Rows from block 7, named by matrix and row number. Each number is 128 + 32 x the weight over its row's rms, rounded and kept within 0 to 255. All counts start at 0. After the name is the row's rms in percent of the matrix's.
# conv: 3x3 conv (model.blocks.7.conv.weight, 256x256x3x3), inputs 230-239, a 3x3 kernel for each
conv.86 084 [130 136 117 164 137 125 109  83 118 134 155 151 157 167 165 175 161 139 151 129 141 133 140 171 195 152 137  96 136 144 102 138 147 107 131 116 116 167 152 100 165 152 123 106  92 146 175 116 146 162  70 108 110 128 130 134 149 124 125  95 140  91 103 124 134  80 166 176 136 136 172 110  78  66  91  69  26  63  71  73  79 106 104 111 124 110 117  94 195  86]
conv.87 104 [102  92 117 118  85 116 130 112 114 175 157 151 135 166 152 147 164 140 109 100 113 145 102 138 128 128 110 121 143 125 135 187 169 151 160 158 216 129 132 102  75 129 146 133 118 132 140 168 175 154 126 119 141 160 112  75 167 144  93 115 164 119 103 136 121  84  96  66  93 152 167 168  90 131 143  92 130 140 126 143 143  96 172 154 139 168 144 156 129 165]
conv.88 102 [121 119 107  35  66 101 110  83 114  86 100 118 104 133 135 115 149 128 134 131 146 100 140 178 108 158 154 172 161  85 192 152  91 209 183 168  84  62  82 114 140 114  84 157 106 136 122 138 103  79 124 112 120 174 119 143 125 136 131 141  91 173 127 139 211 134 118 160 146 146 156 163 148 162  88  98 126 106  96  98 114 180 155 137 184 177 151 165 158 130]
conv.89 086 [114 124 136 154 102 149 110 108 111 177 214 200 162 168 135 152 141 125 129  79 129 119 124 164 115 133 172 151 176 130 143 154 137 126 123 148 101 122 123 167  96  95 162 118 124 128 128 107 167  61 111 118  89 136 117 212 110  97 173 166 143 141 132 179 122  98 111 132 154 128 113 115  82 121 113  60 138 141  92  96 128 136 110 101 117 164 157 132 114 126]
conv.90 112 [177 118 106 109 163 152 174 153 152 118 131  96 144 151 102 155 147 131 110  87 111 110 112 150 134 173 112 126 157 118 131 122  76 123  92 108 168 113 172 144 158  98 133 172 120  97 124 131 178 165 114 180 138 117  83 162 148 162 112 128 178 152 102 125 136 134 124  83 110 135  96  95 127 150 148 134 145 157 125 137 154 179 163 155 178 207 149  86 143 168]
conv.91 094 [162 145 178 160 159 178 135  90 156 130 109 124 139 145 133 122 146 114 114 142 134 133 123  97 135 112 140 159 175 142 112 214 150 128 133 101  78  87  83 132  51  97 116 114 132 126 164 186 135 113 136 138 103 120 151 106 161 132 139 110 150 110 122 147 177  90  96 155 124 177  82 187  94 141 170 145  98 158 142 103 103 114 134  86 173 151 143 115 125 100]
conv.92 106 [130 145 164 130 122 152 175 148 160 131 130 146 127 145 132 129 152 159 152  93 110  62 109 121 128 137 122 118 144 119 152 155 114 111 133  63 152  89 119 120 102 170 157 154 151  99 158 148 117 117 180 158 145 126 176 136 103  68 104 146 128 110 141 109 134 139 162 106 104 107 117  79 130 102 148 111 155 134 129 169 160  66  39 146 135 160 188 181 203 190]
conv.93 100 [114  97 103 138 146 157 157 173 133 128 104 117 158 142 130 124 108  99 116  98 151 187  70 170 172 105 166 144 132 141 120 154 153 113 114 125 101 119 118 162  94 135 130  51 137  93 131 142  91 172 141  75 157 130 109 164 150 144  98  89 126  75  59 144 163 169 148 116 221 152 145 160 146  80  97 119 106 141 103  87 153 109  74  54 166  40  77  93  98  49]
conv.94 095 [137 149 141  85 127 124 119 175 159 117 106 122 145 117 131 117 146 154 140 143 116 164 209 115 131 134 125 158 111 125 161 107 101 118  89  95 128 115 113 129  82 118  99 102 135 108 118 133  72  92 154  82 164 137 126 171 147  76 126 160 163  99 140 140 134 134 168 163 172 149 133 137 160 110 118 135 123 145 118 114 107 121 106 127  97 130 130  88 160 105]
conv.95 105 [147 143 136 112  99  67 119 163 106 150 115 139 114 119  87 151 162 160 152 123 130 111 109  85 121 125 137 166 144  89 138 190 138 145 143 106 188  92 167 106  87 157 100 124 112 131  87 124 170 101  99 101  79 116 165 160 177 124 129 166  93 110 126 144  85 135 151 144 118 164 163 166 122 120 117 160 140 120 140 109 101 166 141 154 161 135 161 149 142 125]
conv.96 085 [ 76 117  71 117 126  72 131  97  83 152 139 150 138 107 118  82  87 116 107 136  96 103 105 139 130  78  90 150 161 149 119 101 123 111 124 110 178 141 137 133 111 169 137 155 155 151 146  74 176 217  84 150 143  94 118 162 152 161 112 102 156 160 113 109 157 104 134 116  96  67  84  69 133  67 122 130  95 121 157  84 143  77  49 102  39   0 108  99  93 102]
conv.97 090 [101  91 115  82 143  52 132  88 131 124 109 157 186 169 174 236 255 246 175  91 124 102 175 157 122 138 124  95  94 101 115 145 153 140 174 193  60 159 112 103 112 127 104 112  82 105  80 127 135 160 127 162 138 113 135 131  87 130 106 128 117 172 128 135 100 111 141 176  92 143 148 130 165 180 197 154 199 181 170 220 137 113 154  66  61 169 138 105 138 137]
conv.98 091 [191 135  96 150 115 107 143 144 104 128 143 152 144 129 137 157 107 102 167  95 160 145 154 117 138 171  85  88  92 113 102 135 174 133 129  67  95 120 171 109 124 135 109 124 149  95  91 114 129 218 181 103 135 139 146 144 153  97 234  98 159 189 122 131 101  87  53  67 103  93 103 106 117 114 115 131 146 186 102 119 168 113  88 190 127 131 142 135 143 163]
conv.99 107 [144 174 127 192 157 110 112 107  53 124 108 128 126 132 153 141 147 133 137 110 129 153 129 118 125 144 150 125 106 140 103 116 141 110 140 104 182 112  97  96  49 121 112 109 147  91  39 174  81  37 126  98 129 130  98  72 138 112  81 107 154 179 108 151 155 140 109  85 137 123 115 134 129 123 157 101 124 130 133 106 108 128 126 163 140 133 178  87 121 171]
conv.100 101 [156 177 157 151 174 159 184 128 151 125 140 111 123 124 132 126 137 120 116 157 172 123 104 191 104  77 132 157 132 120  81  88 102  96 110 181 119  49  74  60  59  73  55  68 102 147 160 157 132 154 157 130 123 148 135 159 123 132  78  85 110  98 133 119 148 118  78 129 140 147 173 183 118 105 100 139 132 130 111 122 109 164 173 133 136 176 193 132 150 140]
conv.101 096 [ 91  83 111 111 227 148 151 104 117 103  95  98 115 125 119 119  91 143  98 143 127 153 142 111 145 128 133  95 118 124 204 182 140 121 125 105 112 147 146 135 172 210 119 204 176 124 108 174 138 109 149 149 149 218 161 190 148 117 114 102  81  86 166 121  89 193 167 141 155 120 167 155 162 108  82 127 110 131 158 131 136  91 115  99 120 109 148 141  83 167]
conv.102 098 [135 124 133 119 151  75 111 121 184 153 120 131 157 146 141 112 141 121 106 138 133 186  98 165 103 135 108 111 149 118 145 195 138 117 158 107 125 134 108 160 134 145 192 162 109 194 108 127  85 150 151 133  92 140 109 128  97 130 162 135  97 171 163 160  80 151 125 109 110 120 160 130 103  68 133 106 105  88 159 118 140 179 173 118 153  88 146 117  73 125]
conv.103 093 [ 98 122 121  71  81 128 108 126 140 133 134 110 134 157 112 104 110 130 130  96 151 109 156 145 124 167 108  89 103 112 135 145 162 102 163 135 179 104 165 126 112 125  91  80  77 113 103 147 110 125 178 153 157  70 155 123  80 133 157 159 182 169 183 192 117  88 133 118 138  94 107  93 146 140 137 131 121 125 132 170 178  64 131 101 159 192  76  58  73  93]
conv.104 097 [128 142 135 110 115 129 120 110 113 144 191 172 140 181 130 149 154 113 137 156 145 158 132 128 143 159 118 147  98 129 164 135 152 127 107 133 149 120 109 134 155 147 132 139  85 109 111 130 105 112 141 117 113 104 122 120 150  97 123 141 150 117 109 115 119 177 140 140 136 133 157 124  88  82  99 117  95  92  84  79  85 130 118 114 112 129 149 131 138 114]
conv.105 108 [124 117 162 128 173 191 155 146 132 123 119 124 138 125  95 109  89 106 109 107 147 117 109  90 123  96 106 173 119  75  95  95 101  74 116  83 133 118 160 135 117 139 148 141 101  78 128 130 180  97  98 124 105  96 171 109 155  99 188 140 164  78  97 126 117 119 153  51  85 115 123 118 115 161 147 135 121 151 102  83 137  94 123 110 179 178  75 168 140  95]
conv.106 094 [101 161 134 139 153 131  83 122 127  99  92 103  92 106 121 106 129 122 147 137 117 128 131 101 115  97 127 109 112 151 142 103  73 164 115 106  89  77  79 124 126 106 132 186 157 142 163 123  98 157 169 169 138  97  80 142 145  79 175 162  80 148 119 161 156 131 155 164  97 176 145 138 110 132  93 164 121 114 195 141 138 124  89 118 136 121  55 197 145  86]
conv.107 089 [145 134  54 159 151  87 132 170 117 119 143 152 146 153 151 176 167 153 124  98 125 137 114 172 145 131 131 129 121 116 139 191 135 130 143 151 179 161 151 156 107 159 109  71 135 119  82 188 118 106 121  82 125 163  72 137 138  96 115 118 138 175 123 137 161 180 160  96 110 140  78 123 136 126 155  96 117 143 108  98 171 162 138 127 199 151 209  89 121  61]
conv.108 092 [117 117 105 138  73  62 112  90  98 115  67  91 162 108 114 145 135 142 103 142 183 137 124 126  90  88 124 110  92 105 102  90 108 119  85 133 142 114 148 109 129 165 139 146 131 136 134 154 147  95 124 119 110 137  69 126 122 132 154 175 143 180 120 106  91 117 188 122  57 124  93 151 166 128 161  94 118 141  75 136 145  88 167 108  62 150 169 121 164 113]
conv.109 099 [131 139 118 143 154 145 137 153 123  98 129 135 111 132 126 141 131 140 114 169 131 137 174 126 105  94  93 144 151 169 181 157 154 156 135 176 103  92 101  62  88 117 105 114 121  86  92 124  90  99 100 155 121 111 140 141 170 177  96 103 160  71 158 125 112 160 135 165 168 152 125 138 138 115 129 162 117 118 121  94  87 111 149 127 147 174 105 120 115 146]
conv.110 099 [ 70 163 142 176 112 148 174 101 114 129 102 126  87  66 106  97  93 138 120 167 127 134 112 143 155 145 129 136  75 110 156  86 136 109 179 143 112 132 153 134 151 115 117  93 100 124  99 141 103 158  67  99 127 148 115 162  96 113 113 124 111  94 138 181 104 105 123 142 132 117 132 128 116  92 136 129 126 148 137 113 152 192 183 126 185 187 186 215 103 124]
conv.111 103 [139 114  93 140 203 144 110 168 128 126 114 120 141 123 174 142 115 105 114 136 117 119 152 144 119 114 122 104 118 124 131 151 140 124 136 124 150 151 142 142 155 150 153 137 137 121 154 129 181 111  76 172 167 121 124 161 148 136 174 177 128 111 127 112 158 145 112 167 160 117 135 162 127 139 130 154 142 142 127 121 126 139 187 142 126 226 152 148 159 117]
conv.112 087 [ 89 146 136 131 126 136 161 163 121  86  78  97  84   3  27 106  57  90 157 124  94  80 105 128  89 173 133 117 155 169 116 200 129  98 119 139 133 156 180 141 142 172 114 146 129 176 143 145  90  97 122 155 155 145 142 130 141 131 101 105 115 144 125 112 127 143 154 165  79 130 141 130 111 120  94 149 142 112 102 126 123  88 146  54  97 133 220  92 159 124]
conv.113 099 [106  93 146  59  86 127 100  91 146 141 124 134 113 145 151 123 139 137 165 152 164  82  82 104 107 109 150 153 190 117 121 168 117 143 106  77 119 174 145 106 141 168 157 221 131 138 179 136 108 185 106 143  10  98  91 100 103 100 143 126 120 133 124 160 131 142 157 109  93 171 209 156 143 115 150 179 110 150 175 120 132  98 115 122 129 135 122  98 133 143]
conv.114 106 [172 122  97 135 104 119 159 124 154 123 100 121 140 118 123 141 116 115 134 164 155 157 131 163 147  96 153 120  98 154 142 100  95 141 130  52 147 170 164 126 143 150 136 111  79  92 144 146 158 116  63 130 124 125 191 181 180 127 112 131 119  58 119 135  96 120 137 165 123 129 187 162 106 129 157 138 126 150 128 125  95  71 154  70 187 218 134 157 195 122]
conv.115 093 [155  94  98 110 171 123 104 130  99  89 142 133 104 120 102 135 126 129  88 122 109  70 114 137 134 163 166 198 132 168 180 152 151 181 168 164 124 159 114 138  95  87 155  79 108 133 154 152 136 128 171 135 116 132 124 184 160 134 167 136 101 129 139 114  94 161  95  87 158 111  92 117  90 112 125 121 128 126 101 115 139 138  99 106 139  91  91 148 101 157]
conv.116 107 [124 170 165 110 134 157 137 130 124 106 149 148 109 143 142 111 169 135 117 133 137 103 109 139 114  86 138  98  81 146 121 126 132 135  92  91 169 110  98 124  97 164 109 129 159 157 136  93 160 120 111 197 220 137 119 156 150 139 123  87 132 135 100 132 105 180 103 138 174 105  86  98 128 147 135 153 133 129  89 129 135 155 174  76 165  70  54 213 127 154]
conv.117 088 [128 121 114  98  97  93 110 136 144 179 131 121 139 118 116 136 128 125 163  76 126 139 122 138 177 170 137 119 173 127 120 100 151 109 160 135 157 142 110  96 167 164  99 114 141 119  99 121 100 157 175 126 118 106 109 136 152 115 199 113  79  74 113  75 141 119 125 127 145 137 111 135 121 169 177 139 124 182 111 118 174 135 128 123  65 156  90 129 175  85]
conv.118 087 [174 171 175 181  88 152 203 167 158 112 115 120 101 105  90 110 109 136 121 129 113 155 119 136 133 187  99 196 165 109 133 130 125 165 123 167 119 155  88  56 129 114  72 125 119 174 145  84 186 164  98 153 120 146  75  91 118 113 106 113 188 192  85 190 103 159 176 184 115 134 131 179  98 139 122  98 142 136 107 106 131 123 123 136 122 178 133 118 134 112]
conv.119 100 [103 146 110 109 160 156 117 162 104 136  91 130 114 124 129  91  88 127  63 102 111 117 144 117 126 127 118 117  94 166 124 145 177 161 143 141 146 129 155 139 132 105 148 147 114 165 119 154 142 140  98 123 121 144 148 146 118 164 179 176 137 120  96 116 104 105 164 219 140 101 147 130 141 159 170 134 150 145 128 111 121 134 162 156  94 139 144 105 168 145]
conv.120 089 [ 82 131 100 153 136 112 167 157 132 139 132 109 113 169 121 114 188 147  96 121  91 146 121 156 143 135 160 160 160 145 156 129 142 164 182 153 175 160  96 177 159 135 100 106 108 114 110  82 137 107 140 129 138 130 108 133 118 137  82 114 104  36  68 117 137 123  68  73  69 104  59 123 125 113 147  95 119 152 127 113 133 105  76  93 190  77 140 147 121 104]
conv.121 115 [132 118  92 138 117  87 153 193 155 124 114 105  88  99 130  88  65  72 178 141 116 131 100  69 165 151 114 111 131 114 111 107  89 117 137 110 178 133 122 120 140 137 110  87 110 143 114 121 113 152 131 165 168 146 157 191 173 125 120 126 106  79  98 170 177 173 152 190 151  92 100  97  83 116 109 115 120 112  96 119 136 167 167 170  53  59  81 101 111 126]
conv.122 097 [120 111 136 138  99 115 138  56  95  84 127 118 108 129 108  60 145 103 103 125 121 125 148 130 110 114 115 116 108 159 137 175 139 157 138 132 151 143 114 178 131 101 115  71  87 115  78 117 126   8 147 145 105 131 104  99 109  71 147  94 140 119  93 116 113  92 150  89 105  93  89 143  84 105 133 102 115  91  97 141 131 162 131 142 164 154 111 164 120 138]